{
  "encoder_arch": "resnet",
  "model": "audio captioner",
  "dataset": "single notes of 20 synthesised instruments",
  "train_examples": 78125,
  "time_shift_ms": 100,
  "n_mels": 64,
  "hop_length": 160,
  "input": "log_mel",
  "spec_augment": true,
  "win_length": 400,
  "tokenizer": "word",
  "vocab_size": 104,
  "encoder_norm": "batchnorm",
  "encoder_activation": "silu",
  "encoder_channel_attention": "se",
  "encoder_depths": [4, 4, 4],
  "encoder_kernel_size": 3,
  "encoder_stem": "deep",
  "encoder_avg_pool_shortcut": false,
  "encoder_widths": [64, 128, 256],
  "fusion": "cross_attention",
  "decoder_width": 256,
  "decoder_layers": 10,
  "decoder_norm": "rmsnorm",
  "decoder_norm_position": "sandwich",
  "decoder_activation": "gelu",
  "decoder_mlp_ratio": 4,
  "decoder_head_dim": 32,
  "decoder_fused_qkv": false,
  "decoder_bias": "none",
  "decoder_qk_norm": false,
  "decoder_parallel_block": false,
  "decoder_inner_norm": false,
  "decoder_positions": "sincos",
  "decoder_cross_attention_every": 1,
  "decoder_tie_embeddings": false,
  "init": "kaiming_normal",
  "residual_init": "scaled_by_depth",
  "optimizer": "cautious_adamw",
  "learning_rate": 0.0011,
  "beta1": 0.9,
  "beta2": 0.999,
  "eps": 1e-06,
  "magnitude_pruning": 0.5,
  "max_steps": 14400,
  "batch_size": 128,
  "epochs": 23.6,
  "lr_schedule": "linear",
  "final_lr_fraction": 0.05,
  "warmup_steps": 280,
  "weight_decay": 0.4
}
Rows from block 5 of the text decoder, named by matrix and row number. Rows with one number belong to one attention dimension. Each number is 500 + 50 x the weight over its row's rms, rounded and kept within 0 to 999. All counts start at 0. Numbers have three digits each. After the name is the row's rms in percent of the matrix's.
# v: attention value (decoder.blocks.5.attn.v.weight, 256x256), inputs 128-255
# proj: attention output (decoder.blocks.5.attn.proj.weight, 256x256, transposed), outputs 128-255
v.61 086:500562549434500615500446577453621562500490500460450461491500651456551500507563523477560464500467527500500517448377397677500500352500500389500500594500500481457415479512500500500500500467500500549442524500514452461421441500490494500500461500552500500500500381500500500500557500474554389470500500500500500500548500479500482500414561394500570455541427575458475635579500500557460500489500
v.62 084:500601443525500648500331360500500481500407500500500525500500524532503500500427532556547506500563414526500556471500500551500520469500500474500561424618500500500500546500446500500657500500500500500500465317403534458500500500467500477500500500545500500590500500536500590540500564500500500500549500560520457533488500474500532500566432512409500500500457637422547603500500345500542500471567
v.63 111:500500500577500606500500449500500484522500528580500500500530500500500500500483523489576622382500500500399500500500500476500507500500500514500500559500575500410590500391500500418500460500500500500499546573500500492500500451463469500500500605367423500500500452500500500500449500500364500501544500500494420505413500444452500557500500432542609547504500500500564500500500406500594532492500
v.64 084:475544495609427500500536500500427473500512568529500492391488494500492453500563500608548537476500500500500500500500541500572543572463500640500500542500368500500500558500500500618452677500500535500500500502500435500542500566363528500467500588439500388500526500500410500500500500515348472500500500500500500500370500568500481540541459611540500675392500500548559500500437463406500429510431
v.65 125:659556500500400500489459500410500430392500432500500500581500495500500500500500773500475500500558500463500500500500613500515500559514500500500480481481498530500518500500452500580500559500654482504500500521500500500500500482500570500500500500500546450500500556500500500500500500500500465500478605500525501500500542505500616500500512543500500542593500460500532500500500570500564466500500
v.66 117:500500533500500437500413500500499509458407500500534494575526567500500500555508629377459500610498500500560427603500528510413481488500500500500518500500546407552500500576470638500500442500500393490408541500517500577422468500557500500491500500538543500395500500494500576500500500500610498500500500605500575500613500522500542506500500421500500500598500459500415490532544609528549561456500
v.67 103:585500500342500403500500561500500580451500500500503516554500500488500500543500616335482500500500500561533500500500502500472500484543428452500500500500467446500500500581500583500484440500500364500480500500500500500463500463592593570505458375500500625500533421451583513537455478489647500500500500624554595500500437500500583451500500500532500380500500513456438500500500500594508554440500
v.68 058:578350425378500500547492500515500479522528500530500500500585445487500500500359500500561512500500494500634508483555500493500431500500500431595500500500500449466504500500474500500500386537492419480480500538389560474556500500645500581500495440489444488530500500418609421500500470500500500500500500558466567442500557478500502500498502433423500500500500546407506386513555500474533500500500
v.69 138:408500524411500482535608561500500500608500545500578483436493500500500582500500500408523500462454505586500468500500500550500500406500431500500500583500500468500436361555500500424500427508408500454446467500500457443500500500500466612593536500565452651497500455540538500595554500500500500500495500500502500500500448500500500500500500357500442396534396500411500500479508500564437500500544
v.70 086:500500530486403481500500500509511510554500500483470500500496579500500568476593500500510392500474500545500406506500500533391518540516500500423433525500399480500417417522601511466500440388370562425500500473500500500500459474500500500523500500532610552500500511500570500500484500452315435509500467500500500500500428500500500480500500500491500444500500497500466500480378438568432500500352
v.71 085:500610500573427500475500500500500500496375480548500408500500500500500500500457774500500468500457500489500559626400500500504500500500500500500526525500500556500500500500498500500500550500582618500521606415482500506506580536493574500470506516490441446500580500449440500500484571491500500516500500500560500653475547500590500641500447500613500500468597552541500500590500440500500500486501
v.72 114:500489447505620500492413500491500452500500359502500500630569500476500442538429500500505567507539595506499558467500499500554500488461499500606500500495500478485500564500396554500562499500656409500500500542389583482500500500593500424500500500500500500500500500540462523500497573511500533474498500500500500500500591500500548500503451500476500500500500541409551540500567500538576609417500
v.73 092:656500500518500502530384500517500528434500339500500500500503518501596459520389500500500500500499484455530493500500512547500500519500500500575500440499585500498571500495455500550557439556683500494466500493451500543421500563500529500469500500485500500500518500500500500505500490500611500500503500630525500714550573517607552513500500500475500526500500500500500519500586588500570550365613
v.74 094:461514475422612385502500565493500457557500440500500586555500467502500475545500410364430586514553500494605478409500500502514500463569506500553500480500500490488500500500500441500500447551534500533500500513421500500467453469546434515500500454500500500500484500500552500492531447448500503500500500500500500493500500500500500500512528407500507500500500500500484482472500630500537500427634
v.75 100:563500500485511500500424500500500500500406500450500500639513448421525500500500500453500406562522418573500493500500500500445484558500543525500500500581543522500500500564450500470677482490500500500457500390482500531415500459500500449500500500500612500564500500500500615431469553449588520500479500500533500623542473500568565490500379500500554500563588500500523500600507490462500580374580
v.76 094:567510424508467536482436500500500441500500500533500483500500478500638374500500547598564548460500500500500500539500500500500492500444610500545500500500500548552555649387500500500500500500500539500548500500500574457500500500500500361441397519500568500500479514500500500394500500500500553500500500500482500500500573500500500551443500576500500652460535558500569552500528387500540500474500
v.77 088:500457397556500500500453500531500507593444500500608500500500500563500500459467500527500611463500500416500615500490500464618500500471500500500500500506490500486577571500500504528500559513500500576584500585454500500500500615454500448500353500418500435500500466500500500439500500553500570580545500500460500466500542500500481547500500500540500582447453500500500500500562407500500500513500
v.78 113:500500500439500450500500500500481461481411500500500581609554461478557500587460555388422485535534500500547461500525500500490458472500485393581453444500500500520500500554500500444519500476592500494465459500500500500459497448613518500500500382564483500500500500500500500500441526500500500500413500500516500575572500500575590488500488438500571456571500500500500500500500603500537500410626
v.79 131:500500390500500500548500500558500500588459470500500531523560500500500500550474359500500638500507610398500568364500500500580500391493525475591500500500584525500571500418432515451500500536494500546562500500399558464570500494548478452458500500437500500447480442563400500500426555500461561520543500500422500461456582500506500500526500500500587555500483554421500500500500500535492500500555
v.80 078:500500500500475500500428500500480456500500500440481500500528408564500500500500500500500537500500500500547500500500545452500500557500542500544521500500500500500630500459443500547564500618682426500527491487486500500500588500500500500452500421426536500468500500500445500500500500500500511310500500583449500500500575500500547500459500500470500580500581500482538500500500540500500500500500
v.81 107:417541519503432500459513500500500523495557579478500406446452500530500479431559500604500430512453500529500490500500500541414500557500543500500494500500386500500460500501621450500500500500468618469539500406583455500500504500433500528523500500500500450553511500500510500472495500500440500500592500476500451500461500500500408500478529567500500518407500500605500500500500421500447500604410
v.82 110:500491465561500597463500500500464500500557500569498466500500500536501500447500500500582500500500500500500589484500514500500500500467500625457500500477454566497526583500500426500500500521500647500566500500530500500579600531500500500494512607432500354638500570500448500455500534500500500500572500500500431500366500500500500483504500609528464500412500500568500500473500350500500500523500
v.83 104:379500500453500500486593500530583503579627540500500500500500531564515500485500500500500557392503500500500500322500429500500500418532555464452500474500448573432500361473528500505500533509500549501500500552500500383634508500529500543533499500459412463520500473549500380500500500500346500535558462500451428380500469500500438520539525500500497500500365550394500518454500427500462474500500
proj.61 090:500456500500480549500500500500500402560507500526485500500534500597532485525500383500500620500500500343301500370500455500659500471377527469500657492500500500552500500500500481511500500500537500500647482518500548593627500577594500419341500500500546515537480516500500281464500617588624529500483500444500500500500500549500461500468500500500500500500500500500458486500511535495478627494500
proj.62 081:500500396500500500504524500502553500500500401500495545596523500528500468500500500497520483523500506500436505500500361390515500525507546543536500396306500500500500507500557500471500538556522524422500500500427545500500530612485248465500500500500562500500447500500500500399500334500559506538448387500388500422626500546500539500427397567500500500500500500500514500434500500500500500500500
proj.63 106:500431346554492500500500500569520500500500500500500608500608500500576500500500500500536473500500500558500544496554469500499564500514566500498500408339500500500627540500500500500550450551500569500610503500500547500500543630458276449500580389500553500500460500500500500372500500510500500500413355358350500398500500536500500531415374500500500500587500500500516612500520446500580500507500
proj.64 094:506409442500544500618500500445500500500502500478500483500500593502500500500500500375500500430500500500500543500567532500544450500457500455500454500500500500500586500500500620500411428500445540427396505417500500462500510500500500502573439500500500646500500434500500511500500500500500425383528500564500647500556500500526500500500500420578500434559500500492437645578558468666460500476500
proj.65 117:500500387500504476500500454584500500506548500572482579500535541546541500463500500500500500470423500500500568427522500500500544478569535500500500367363500500437576451639507500417500500578418500451631500500500500500500388624500334618464494500500500594500444428500500458500529500500500532500434500500500637500569500526487500480500500574464467470500500598383500475426558500500500500500500
proj.66 112:459481438500450565500500423614500540500550500546426527500500500578471435520500500500553500500500500369457524500446428500444566429543500556500500454500500530500500501500500500447590533500471443500663493500500551500500500659500293500500576500500575500500500558591500440500500480500500500500500500500500504444508590500457500500569500566500496556500500498403508421406500531362477408500499
proj.67 105:492492402500500585500500500618425500584524565500500528584537477500464500597440500500500509500500500347405500474412468500500591500516500546538500507500420517395500486500533393500639500500500500500649498598502500500500500500500306500436564500500500500466500500646567436500500487500485540530473500500514500500500588535500526500597499526438500598500500500403539374377500499392500435500491
proj.68 055:433500500610377500357500500569462500573500500500490516486290500516428552474500500595500578500500500361500500500500500500523547631500500565500500500500500500495414449559500500500500643500500500500575500616500467500500500500500500500420500500500521500500462417500521390482500500500591546500500479492532500500562522500500500500500500567500500500295500500500529500486504535412500399500466
proj.69 124:558563595500518500429407500451428439556489628466500502461500460439416500553500500500534540500554500429500410500428652500500532533408429469588559615609593484520500551435514523565514500430500567592426523533500427555437500426482500500500538584500500433500500596510539500500430573559531468500500500500641391541500500500454515500570573441500500500508534500556500500500500500460551500418500
proj.70 093:500461595575500500500442567415500500610437500500579500500555500500478500563500564500500578679555592500500386500500500500555500500500430463555541595587486494500377500486489500500516539500500500568500500562445439563502423425595634543500500500500397588426500500489500493500350531554553500442584586500500418500500500424500481487500500418545500500597497423508519503574468500500533594500519
proj.71 093:500430405500500500500500513500500500500491397500500500445633500500638500500500500404499500517500500500500514417500331500500511500500549500500466371457500500445546500577500500479517376512500500412564500500500500500500500500500383500501536500500570500426434500572427500482440500509553500500500455500500500405553500500500465439500500500500577500583468500500582494449500500475500500500542
proj.72 120:476580500500500500500500500585500539382553500522426500532451421542545464434454500564518446500500500500545582500580378485500511500500602547432465362429500532482500500500530500500500495500500500422567500500500559442534592559500348500474500500500585404565479388500500500481500459500480541500419403501384585455500527578500500499451403590464500533500500500500500477383500500450500417564500
proj.73 094:460500393500442500500500500500500500500500500563420533500500500547475490481453500500548498409495500500500500500507348467500535500500596573500489344409408515430500500500542500413500500586445425430627500489482591500500500604464327597500500397500605500500419500500497477473500500500500544572420339484500500421500568583500505500500430566455500547443500595425500500355500500500454409500472
proj.74 097:500609453500467556500483500500500500409500500558364500500500500489500500479400500581573500441610413500562500566500500500440500500500527603500500418500466500423500513500500500500500500563579451500560500426500500538500500500500500474474543500508594387578500500500500511500500500506500500570390429500460494531500536500500500529542400586500493548398500515470500421447500500408471434516522
proj.75 097:383500500500456456569500525556529500454500390500500500500500576596559500452443488569500514442443500500500500476500311500442500436500562508396514414443408557500581500561500419500524525500500455413500520500477559500552500650500353631449500398500500573500439500500491500500500500500500540500500500500433500449500577565500500500500500556458500560484500500434500500310500538500470389653444
proj.76 106:424501500455566420568500500528500500348500341500521504478500500596500494407452520506500467500462500556552616500575349500490437524500564484425402397441500500500602453522498543500486500594539468395500500500500555500500578542503500500500500462500530500468514500500500593500500500437485502500500500525352625433578485510573500500401407542500562466501500545500500500500527500571500500547499
proj.77 098:500500467443548450568500500500500500309508385500500500423445417509597443500500543519500500500500500573639578500500500500500441583500577500500500397491500499500500500500494589500500500561500500500511540409500500429500671500500500375500500500502551500566519500439500633500588500391459522524500500585357500427560500512500500548441500571457500500455500501557480500510500464558500500484520
proj.78 110:500500434500458543462500500500453500449532500551500500500500500500497500453424500551543500500500500500500500500500364421388577500615578625417500333390500535403500519545573500500571530500502418467500504500500591500500500500500500500500500464500604448500500477616500454500614455500451500553500500498443500479500579568510500524518403618422488563500500504382528439358500528500465348580500
proj.79 125:500500476500500500500500469546432500327500500453500568471419500506500402414455500500502471500497359500500500500500500500500438582500589531476500398444500500500575556500528591488500529545592500500524568399500540500531674528420500386500565500500546500591486500500500571454500481500500533503500444500405523452500489500549500500454384554500500500410563479582500509500500500500500500521512
proj.80 093:440500410500500500500500500548544500436500500553500500500500549564500494420500454500500422500445500500500500460500342500435500500500578527392481390397420519500595500500500500393500500590500500397581500472534589500500500588515366500478500435527500512531415500568485500428609412483464500608500500500359500422591554500500500512421432587507500533500500500500500460377543500500495500594496
proj.81 115:500407500538560481548504500405545446556500500497500447469588594528519586548539552434471552595505500496500500500500500583579489441404420394535530572592538505556451459477420533540500500432500500532424446551439442500500500432626500500500414525517405500414500500422451481544363500500500459476511500500500455544500500424485500474485636402552500487617500562522500535597500535589555500448499
proj.82 124:500500520500545455559500500392500500461449424445600451500507602500500593474560500425401500500426500500518499471559510500579500520500494376496500500500500495550594426500500550500378500475494557372343468500500428487573526458500644500518379500500382500445578500500500500500500500500520500500500500529471500500500445500527500500344500358500517454500500500580457644571535463683500500500454
proj.83 101:549584500500541505464500550429476448500500500425538490500500459500489500500500556500425520503500368500500461596500660520549440590410455483584417559566601460593449500376500500500423473426575500500370543500502500563500631351500500500539500500451500422500613554381500593500500559500500512500500525520500436528500410504500504500500500450500505480500518405630500500643500467549500570500471